A small segmentation model, trained from scratch.
Model: 48-pixel images, arch unet, norm batchnorm, activation silu, widths [64, 64, 128].
Rows from block 2, named by matrix and row number. Rows with one number belong to one channel. Each number is 500 + 40 x the weight over its row's rms, rounded and kept within 0 to 999. All counts start at 0. Numbers have three digits each. After the name is the row's rms in percent of the matrix's.
# convs0: first 3x3 conv (model.enc.1.0.convs.0.weight, 64x64x3x3), inputs 11-21, a 3x3 kernel for each
# convs1: second 3x3 conv (model.enc.1.0.convs.1.weight, 64x64x3x3, transposed), outputs 11-21, a 3x3 kernel for each
convs0.0 094:490481510532482411488511456522451488461425529492482498487487489528432480537553495496472445501453518524501560497499473560479574503423507542524559469532518448514485461524458531527496447467406531489507448533473413468524461583513513500519557562551532512483491532497494514490429435509534541486428508560
convs0.1 101:480487510433445507549509451529484564460533584483444547489493459474413473534488493455464535504500491464498474447506614505468505519459554530484451563504492481458494501515465503485479482498494479505530500451583577481456503461532471468488466522466440465478484486518466522492490583591405382494427465561
convs0.2 101:413526436492486511518476504484514486490576482509483487530492552542500591399497514549487507602467485482473538513472496453519498434592438484455495469492467514452469485445536462464571536512455505458481475526519536462513454472465474526519484511495343523557459597511506468465458576432497545524504494491
convs0.3 103:507491511428511511476508472412563526522428497507496494512482453481513468488485471438487520483463459509474492454556488573451588443478476487541510500481478481458472489484505512512566517443505519552483467537511547565507461558484494487468522461490501564510516454607472490513439553549251552494503507470
convs0.4 109:515540444547499523493499460588427508417476596504495522474474498509478498539489541512510471527404506526578502440529500517397515554519513571515509488572482507482505540499508506334465514509496531446545511484452512519522461546522500510505482444452581476507483481508540501498504418513531516501405524504
convs0.5 108:418517522542531524493550505509381526492536501526532464580496566531542548561533516549496557461520497601468510515466564434488549485497516433529515436515484474456478471480488425516503490482550528409507497455576501490533488522490527428533454484509531486480466488496527463516461502468491586453442490489
convs0.6 099:553568487438460493453439483494504478480498507490530455455510470541550566493531512513583477471498532548519454513556526451503442605482463555456474495539467505505433506572560506482513545576544444505452534540485488521534484431548459584509516480507495501483482514476486466496492454472508523478522525516
convs0.7 103:555519484502498516487464472556461492564454511511534511500480523552501456503453545511510445548476448487475575487480495548493526479497509482483495432522499501533483540472487475489461477497551513478472561394488522490507503516543467449538512447510503510543531502532541561480587430521590350499557420516
convs0.8 104:483610406527497484484533537518531545469529529506490587523495480481503518473452453474484431447442522465480519505501473572443542515450501549527505538560486499400469539500471508520518506476497578544520503465464456459485499516454504485432515443573552461440491515469503408463507454460476516519537568468
convs0.9 107:555423516489518525509550506556480538507433657471438519462489501516468588476556548519463458494537519530551515510502450485478565524528552514520476494500498489548461434512496483527515481538514488496454517443545475498505500482500473441495498489560513478372498417567544498515548501437497521555490494475
convs0.10 099:483527441444501446520568589463522534525444460525475510525426416518486530547538456467474565489465434528538509560482556503528488587479497416505516525496510514527448505419478374488447551498499485546473520461506464509479535545529490547495496493443517528527494457503580492542531477469513483401585487551
convs0.11 095:451480485494430496480528517570505503511500494489498490584468500516442491491472462543472531512457456533428442478431514491497467483531507484502479503554484523511580503537475503449564474440548550464471513491517443479497488566518524470539540548486472509497541497489508474552513461499460498566541461450
convs0.12 095:510493503445502504437485496471546492594569419452520536500501434490527445438494526501419509520472499476491543481454476477556521432484465477487463453528466472487518461517434468564525526491438457447520541457441526473518531570520509483502500559551510493479549480497528466488458436481544487435488541501
convs0.13 099:518484464592554506448481523480521490536542470448469533522538568510512500434490483544568519538551543418414474569542477518390550496463483494498532507463468448521528457513566509530462442572548544494447561504439554427432497504561547489476472482520483489562484504466519452516448510450470471523559564563
convs0.14 101:540466561514488476535560509552432477544499533526528466476427507506482447561538482491413500513552482560517496470502519498537505477483450499531567530445462453508443479518457521606512508524434486479490505484494432500461469435413450516489578491525447532454521527479533547505490531426499548512545515494
convs0.15 100:476461463492486501520522586505514450485522489502525516520490496448491454512491517539503495512452451528551493495500529444449558459513557538520539472495483466489470522568490535495420525448425494456495397515517510476503515482477453493475461516517513467534463473465494512463522534568540582539542501503
convs0.16 101:478485422474475433537574538494547484555502508534561529551507459495470499581503523482434544484509529456482505540486450480507517391490460543617511472469520495528536478465564485467382533617473576553522503496475454490496460469531562484492512486526473537482571505507460603511496472466517460465548500507
convs0.17 091:501422497494461471527497514469427460509501470496458464473487485459546468440416527414542603518442482559571490555439461481476443497481460521526538552478524549534508492539554521485474484562530479523530502550449550568527518470432469503506519578557545484448485565562544421449510527459489486442471535506
convs0.18 097:472463545448470431513500446504414521513597549465453434489516450565550530421440541503555481525515497545509506535487531539547472434467467481471473549521465434472457443522491484446447536494479492503478519503456502561526496497484537506509463492513373486533456471534599487504547432499436527471551507460
convs0.19 101:447486495575582502480503542502472505516529487437475486519473521577548491508527509445525525527509503532448462534513551535445488477493527426500502506514455462489522494537576529511500544544531458481480466591497541511500503495472507518451489514426499538573532532484503480524567562517495578446571434504
convs0.20 100:526478525431392433435520460510560414452565487521488471483497550504505456556491453538485515530503515453523439517536519467459574502482497523539557516439533586535508498585458461453451500504443539482545457448473462481467540492526483459487528480429573458492572475565426439554510446470536518450451473446
convs0.21 085:455410462524475433486464461474435494489453496500545542480412435500492464450422535420528558480510489485464446498504527504413419586571538537456499540496493506508570450518473469423486484509555524467473513489475503501489535466532527500455493462468482407495525510461539523541517449523516420450504550484
convs0.22 082:494526530543409461534467540485421522494475422473475492507512478556464443464452423527478440494522502479508509481499500446502537445428511509558500462535509525553513493493511448450524500379419510511532477441525509505522516438483512474504488534540511484484493473521533455496526485520475432541564484473
convs0.23 088:511456494532568506498532574521492494522433528450466546471546505531579493500470417384481472468492536521504503475492442553422549585436510517492521512512496532496496465457519541510414484464526499540458509501447543505460540507514514429451593540498521562511542480526578487509509451531478463526482454531
convs0.24 104:497518500472448432548566582453566425484487435527539513481517490546548447516463550451521524502425470504499488542512526490455535522543503506493548440518474493520499497527493414453486536512485518458470457436398497490509502481526460432473451513563540486546537441450446509606504450486516431463471521545
convs0.25 101:522572551496478544474574502538489423564440458508431474529523481467514482454512404458447479510487524505500431486498556517491524575506522496483534559436520485521504447445478454460582462444451435520469533532511493532534503490453505527527537497556553496513486493547507424503434395529487473458487532473
convs0.26 099:424546573464487522461497487470457485456462528474511487468492524505569513503480551500504555466561563482475473475464497512478475464522508450473515458436513485529521538524499529503502529474519542470470533491495516485458555473492598518469511490490475450426486485491483468438536482452496498456514383489
convs0.27 098:484522462504524576423498481499542559486467465518527528489539499515492510519506452429458528493463538528548532486493503507451471464504513523488502535549456482510490533519479510453478525543491510455572471527488518558530435452444484507442448460482538531540538519536510507516479529589511462495464469469
convs0.28 101:507526534441423490524395499525608540459516454472481485511487483520446458400500466520441500595509466462516485546446516593525540597592454439530519530430513518508462484475496515468476502530476538447419500526456461511511513488401565503478477473518529400566502486480539446534497489483465499470483378485
convs0.29 105:522460513529466492493481474511485438538439426535410503542484532429506495490442467521525473439551478499531492514525444475568407509574498514475478492506498480562513430532518534518445465467444472511405524521492517445490531480549419515519458601448470551517536503536443456518451475436515464451521489574
convs0.30 104:501470502454450476407474517512505532456592379517508455526518469469469456475428491579545519533497534527500495515480474482559527652354523455458518444483478515537508540537544500443529506484413494517471559409455474472543543473490513521547518473551532448534449541530541474494454485579527482510470573472
convs0.31 100:479480551540526463469523515477461544651406517455500453506503497502493508481495506534436500493524538519504612479508601470511528521511484431478508575525504415513502505470502536454482588453464509467559468524470572498541532556514586482469540505513466484522575518475475533547509445521538429495587503497
convs1.0 094:466475512497541513566520533493450478480513541526483492467487459508563554496503499459456443472485478477542487539538524463496496490527494480543496510510419494461428570574566469467514501462468498483545538494464518460478484508551501437496526402502498483473474481509450479414445549516501501505410538509
convs1.1 101:490509487493486534462536541497482541489538488480449453494469468473553526497537580499536491474481530477498425539489458509548495447519492445500559453449417558511469469449469509614542536471566541548473408494465486499492513505498533562527564527528501477478420492513549563504453489521471466513557511493
convs1.2 103:442527507473591510497575544502476461470463501459499510503502523481591508490543540507448439523481495468537462503560515512487469500555526450477463416472481493514542536477483481515476550542489496488560453443546456509479515525516569410464555507482496561513561456519366451526523526530481556520561493511
convs1.3 104:501461541467504532491470457502554523559583505556429429482485498502549533549512497493527468451495483429480515480472495406466609516497506539511487552535509551445474515517527471491457466511516541431546544325456554479519548531474503460507492537554470552516429514478442505521445509515480435466513517435
convs1.4 104:533451544504565502494487442484531492497499525506453490470477444513430503485506483478571514460605499462489476490456520462490485478447574510508531503497528502555478536549499496526517426494416472444511524506457453516512511484515460531455516499496492514485490542492524470434469540521537525508554524547
convs1.5 100:455496489466549482434470499437542460512522538399441529536514387494489467510466414498401520437453486461482443439447446474484525441468510559466519501506507505454514537459522537486489482466532527460499432440483458453446513496527539575484533476534397484466509496492502498522513453542572456451578483517
convs1.6 096:502484556526590496508498527492468473471483483543512512515527517500499520452429467499499513507543539536453431473496477536548487492479516516479430559443390594504469520487458531523519412440476496481447508460468474483485481475477500495512519601463560453531494564445528502483484553456571473561560519498
convs1.7 101:539462467454467576472490442496449478472457403495535433496546533487457493448483441459484515477480534456456572473523536444445533452384517528460474571503440573535462482483449485497555489578450519457408529499395508583492468464542478488468550545489485430431433490476486497545531457456562494456452488439
convs1.8 114:518489525430499484496458586488508486460471522507448459543564504505516518502433491508527540451555548437528465500429482482533514474512523557478473441441400487476467491463478560564494535518507508535533475394477579492500524503498510557544530483527450542513503565517588519470525515511480532482418512476
convs1.9 100:539513466528462419384522525400482460438518516475561539463517442422458477489454477537451482492532493451550455488456494410481539533549474490446519566487559550537637475538583506536506512504542547482444467494517581509520509537434508535555469470515463455502408536527534510490530495447433401514456459490
convs1.10 097:532522525589494496542508499458537520495510518489483508484439440423442527537522485548496509528469488550510555521495522526530487442523482512429442510449470465480532410513515502481511520524470518505459552588542581531574441503595469469544432533512484473434516451523499444467530518459563519486459499517
convs1.11 094:474460464546528543442506556437504536499514552518508511505497510514524532520544519510558500475488548481523519436532547530503566478550523501513500445477531390463488452522524507496496465535521518512477434489464575474475485477436488473520500458551503588536560460440535529448553483440508517481508476547
convs1.12 097:521521478505540458538500434430512556494418577544480503518528522496522522540463477500444486498502549492524518535578436508606521505570524503458522453446440507530499484453494473455439561509562457476487483461415488532486538572419540508473493469526527532507550488525539505480582492507467475535550499564
convs1.13 099:443532438542497513452482528557548515530445508459517541507520537477494487470479455464481477560506408488496401487495586487530495462479447436516480464467477424500495509557540561441525477507528587629504492543528518511466535543481430462461529481483477519449554497563460515464460496516462499506479449541
convs1.14 110:461486501433477504548480446473514474497580483529478476541501519563475446518442467574546487455557462473474518528457499456524519485454486532512574500525504482535536513448464541533509444472454488458474548512518549573521492540431498496453528548437531486489501491505535498524458556508493523507470566500
convs1.15 100:490543474562530459457492479447498491496546531502529522486481553495541554554512519543529532553470479527452464470440531500540520461534527477460471536563457493517493522602562547501411474502528463528483520513490412484424524528525492518568441446496571435465474495573513479508501492487486543501511527564
convs1.16 097:415449513536539466472565527468449492512455475512473521479496505529543549588513481497488494495459494461521506506488495480529540488546518526522434545536527496474458541454388550577623490510509499473476503500513439475430539579456436543459544489476487432489500475416456506529510490501451493547490486508
convs1.17 095:527522457486497477451524512466498469514536522493464521438528537503600506605541479524502523473530508516510524550484549583566459542570439520494460449533496469457494440482487588527458518512485451468495529493534474551556485479430482542474550437513478551538458510490558537409463480478484547520534498507
convs1.18 105:472453501522523518488546502521534571523485564490535489507523533501516492532510544473491461510562537485530522536476464511588480519541521502479454498524428546501467484453528519511529499474502430536528446542550471462463522508485544555564490505547537531517484573584506510552500576530391555580455518494
convs1.19 104:473498383464530456459472550463501545473472546512474527499506496523466443467461533466491476511465449423466486505494501459484460454503463483509524476514551501503500552473498470509476440482517471508532486409562468500501544513588545514510530427539536512538553554462497537513504581469511507512510491495
convs1.20 096:432523553510613543534582532477532403535419521470448493589515537557563542480528492542477508481472428470495463528530448415603543419461510494531450459467490443462466493475480553528484480507488523515434453478473464476466467425493515490507487594492534552527433417424490539487542515451515453462508508548
convs1.21 114:547532558521511511556496544508484594478473449475482426518481521532517460535528485491511503541491468488472522498437413544456512500457486437520436483453451506518526528513451490465508526554583531535532627610505437509521480422417543508531523521520469494497522551530450495505485541521393454511496513481
convs1.22 118:472528516466518491520488539466477451506488490475542491494524509603617577507520452527480560511539536519473554524532500499573520537501586450426460483435459533427450487525515542571586474490544456518486510523508437430534469506506507490546481440475466512527522458490474447464520486473501491516547502533
convs1.23 095:499501463539514492519495477484487509387463450511485469461439545511521479446539484471501523525517541460510517484479420507496516521503418427504531488545486509450407395439541560476428496513478512440476479532472503566560511492492510553497489495488534514436504445490461468514562484516504504537548576547
convs1.24 097:464521423480480492574498508448479512503525539525498532492450518546516464527467407526453425529528506441425517491524523458557530420444482535504523569605527449507533576507454600496552472460521509504473578520495543540459449504506574535500431510544444521488532459461546546517584548416510555453470517527
convs1.25 095:524450512543448491493427457564529484528440472479468518562529496532516519497558437443512522463485543517499531493461478442498423462496530584500462453475506406463546393438528458596508514525523478470514414478401531504532467462496551477549496481493473490496449436516476541406564482512602518502523485526
convs1.26 095:467487478464521494524512531531509478564551506559559571455448541482468501457441533461459438413387415408448461487475526542459467574552542436495502473528499480522510503521558493528483532549474505528460523483529499535497465438421515471475553468482574484496449472491491537533537555409448479508492429537
convs1.27 093:534510575452475517497464467515490508493403530487461475507549480532492471495495534537542547477509518444512498497528530566452522458504474461519467489507527531527496440488467465463428489513531485518533451439443507533479592580523570535496534532561533464459506574481438475493479476508433570587464474535
convs1.28 095:532555491510527544448465469502526530541435541486501365467535641521466439480472509510512487532542500526542470472479502455496472537496534484484460534429446523513509527473412485569521502463439515434460471482450469542426475534484580567527567527496468459512458500539513552528482494528507440459479553502
convs1.29 103:502553511552616506467482448552525524429356501565445477532508467456492531478482441499544527535492459506468493430439522500438476472505519525498524507463482521545431455471508566473466519500522512469426540472476543501496515440446550489533504506504448564422460453449502500537452417484514439535468524485
convs1.30 098:514552509500538496510484448452519491568469499459512492470513499480501517561532499441441468500483440461535463476499488418466475455479527497523520482612571473437511543496614491462430539457471519495556447505463481465439487498439520477405521517490514542447480453516484496466483484551445477449409481537
convs1.31 105:498504604543528581467504492540548511517414335463445504456532499522521493472487474560510482493584466496522515504512508434528504456494513499463521519401453486494522548524465514498471415522492475482426456434515528459476514587493537577507483527489488497523458493439572508450541495452493549492515555512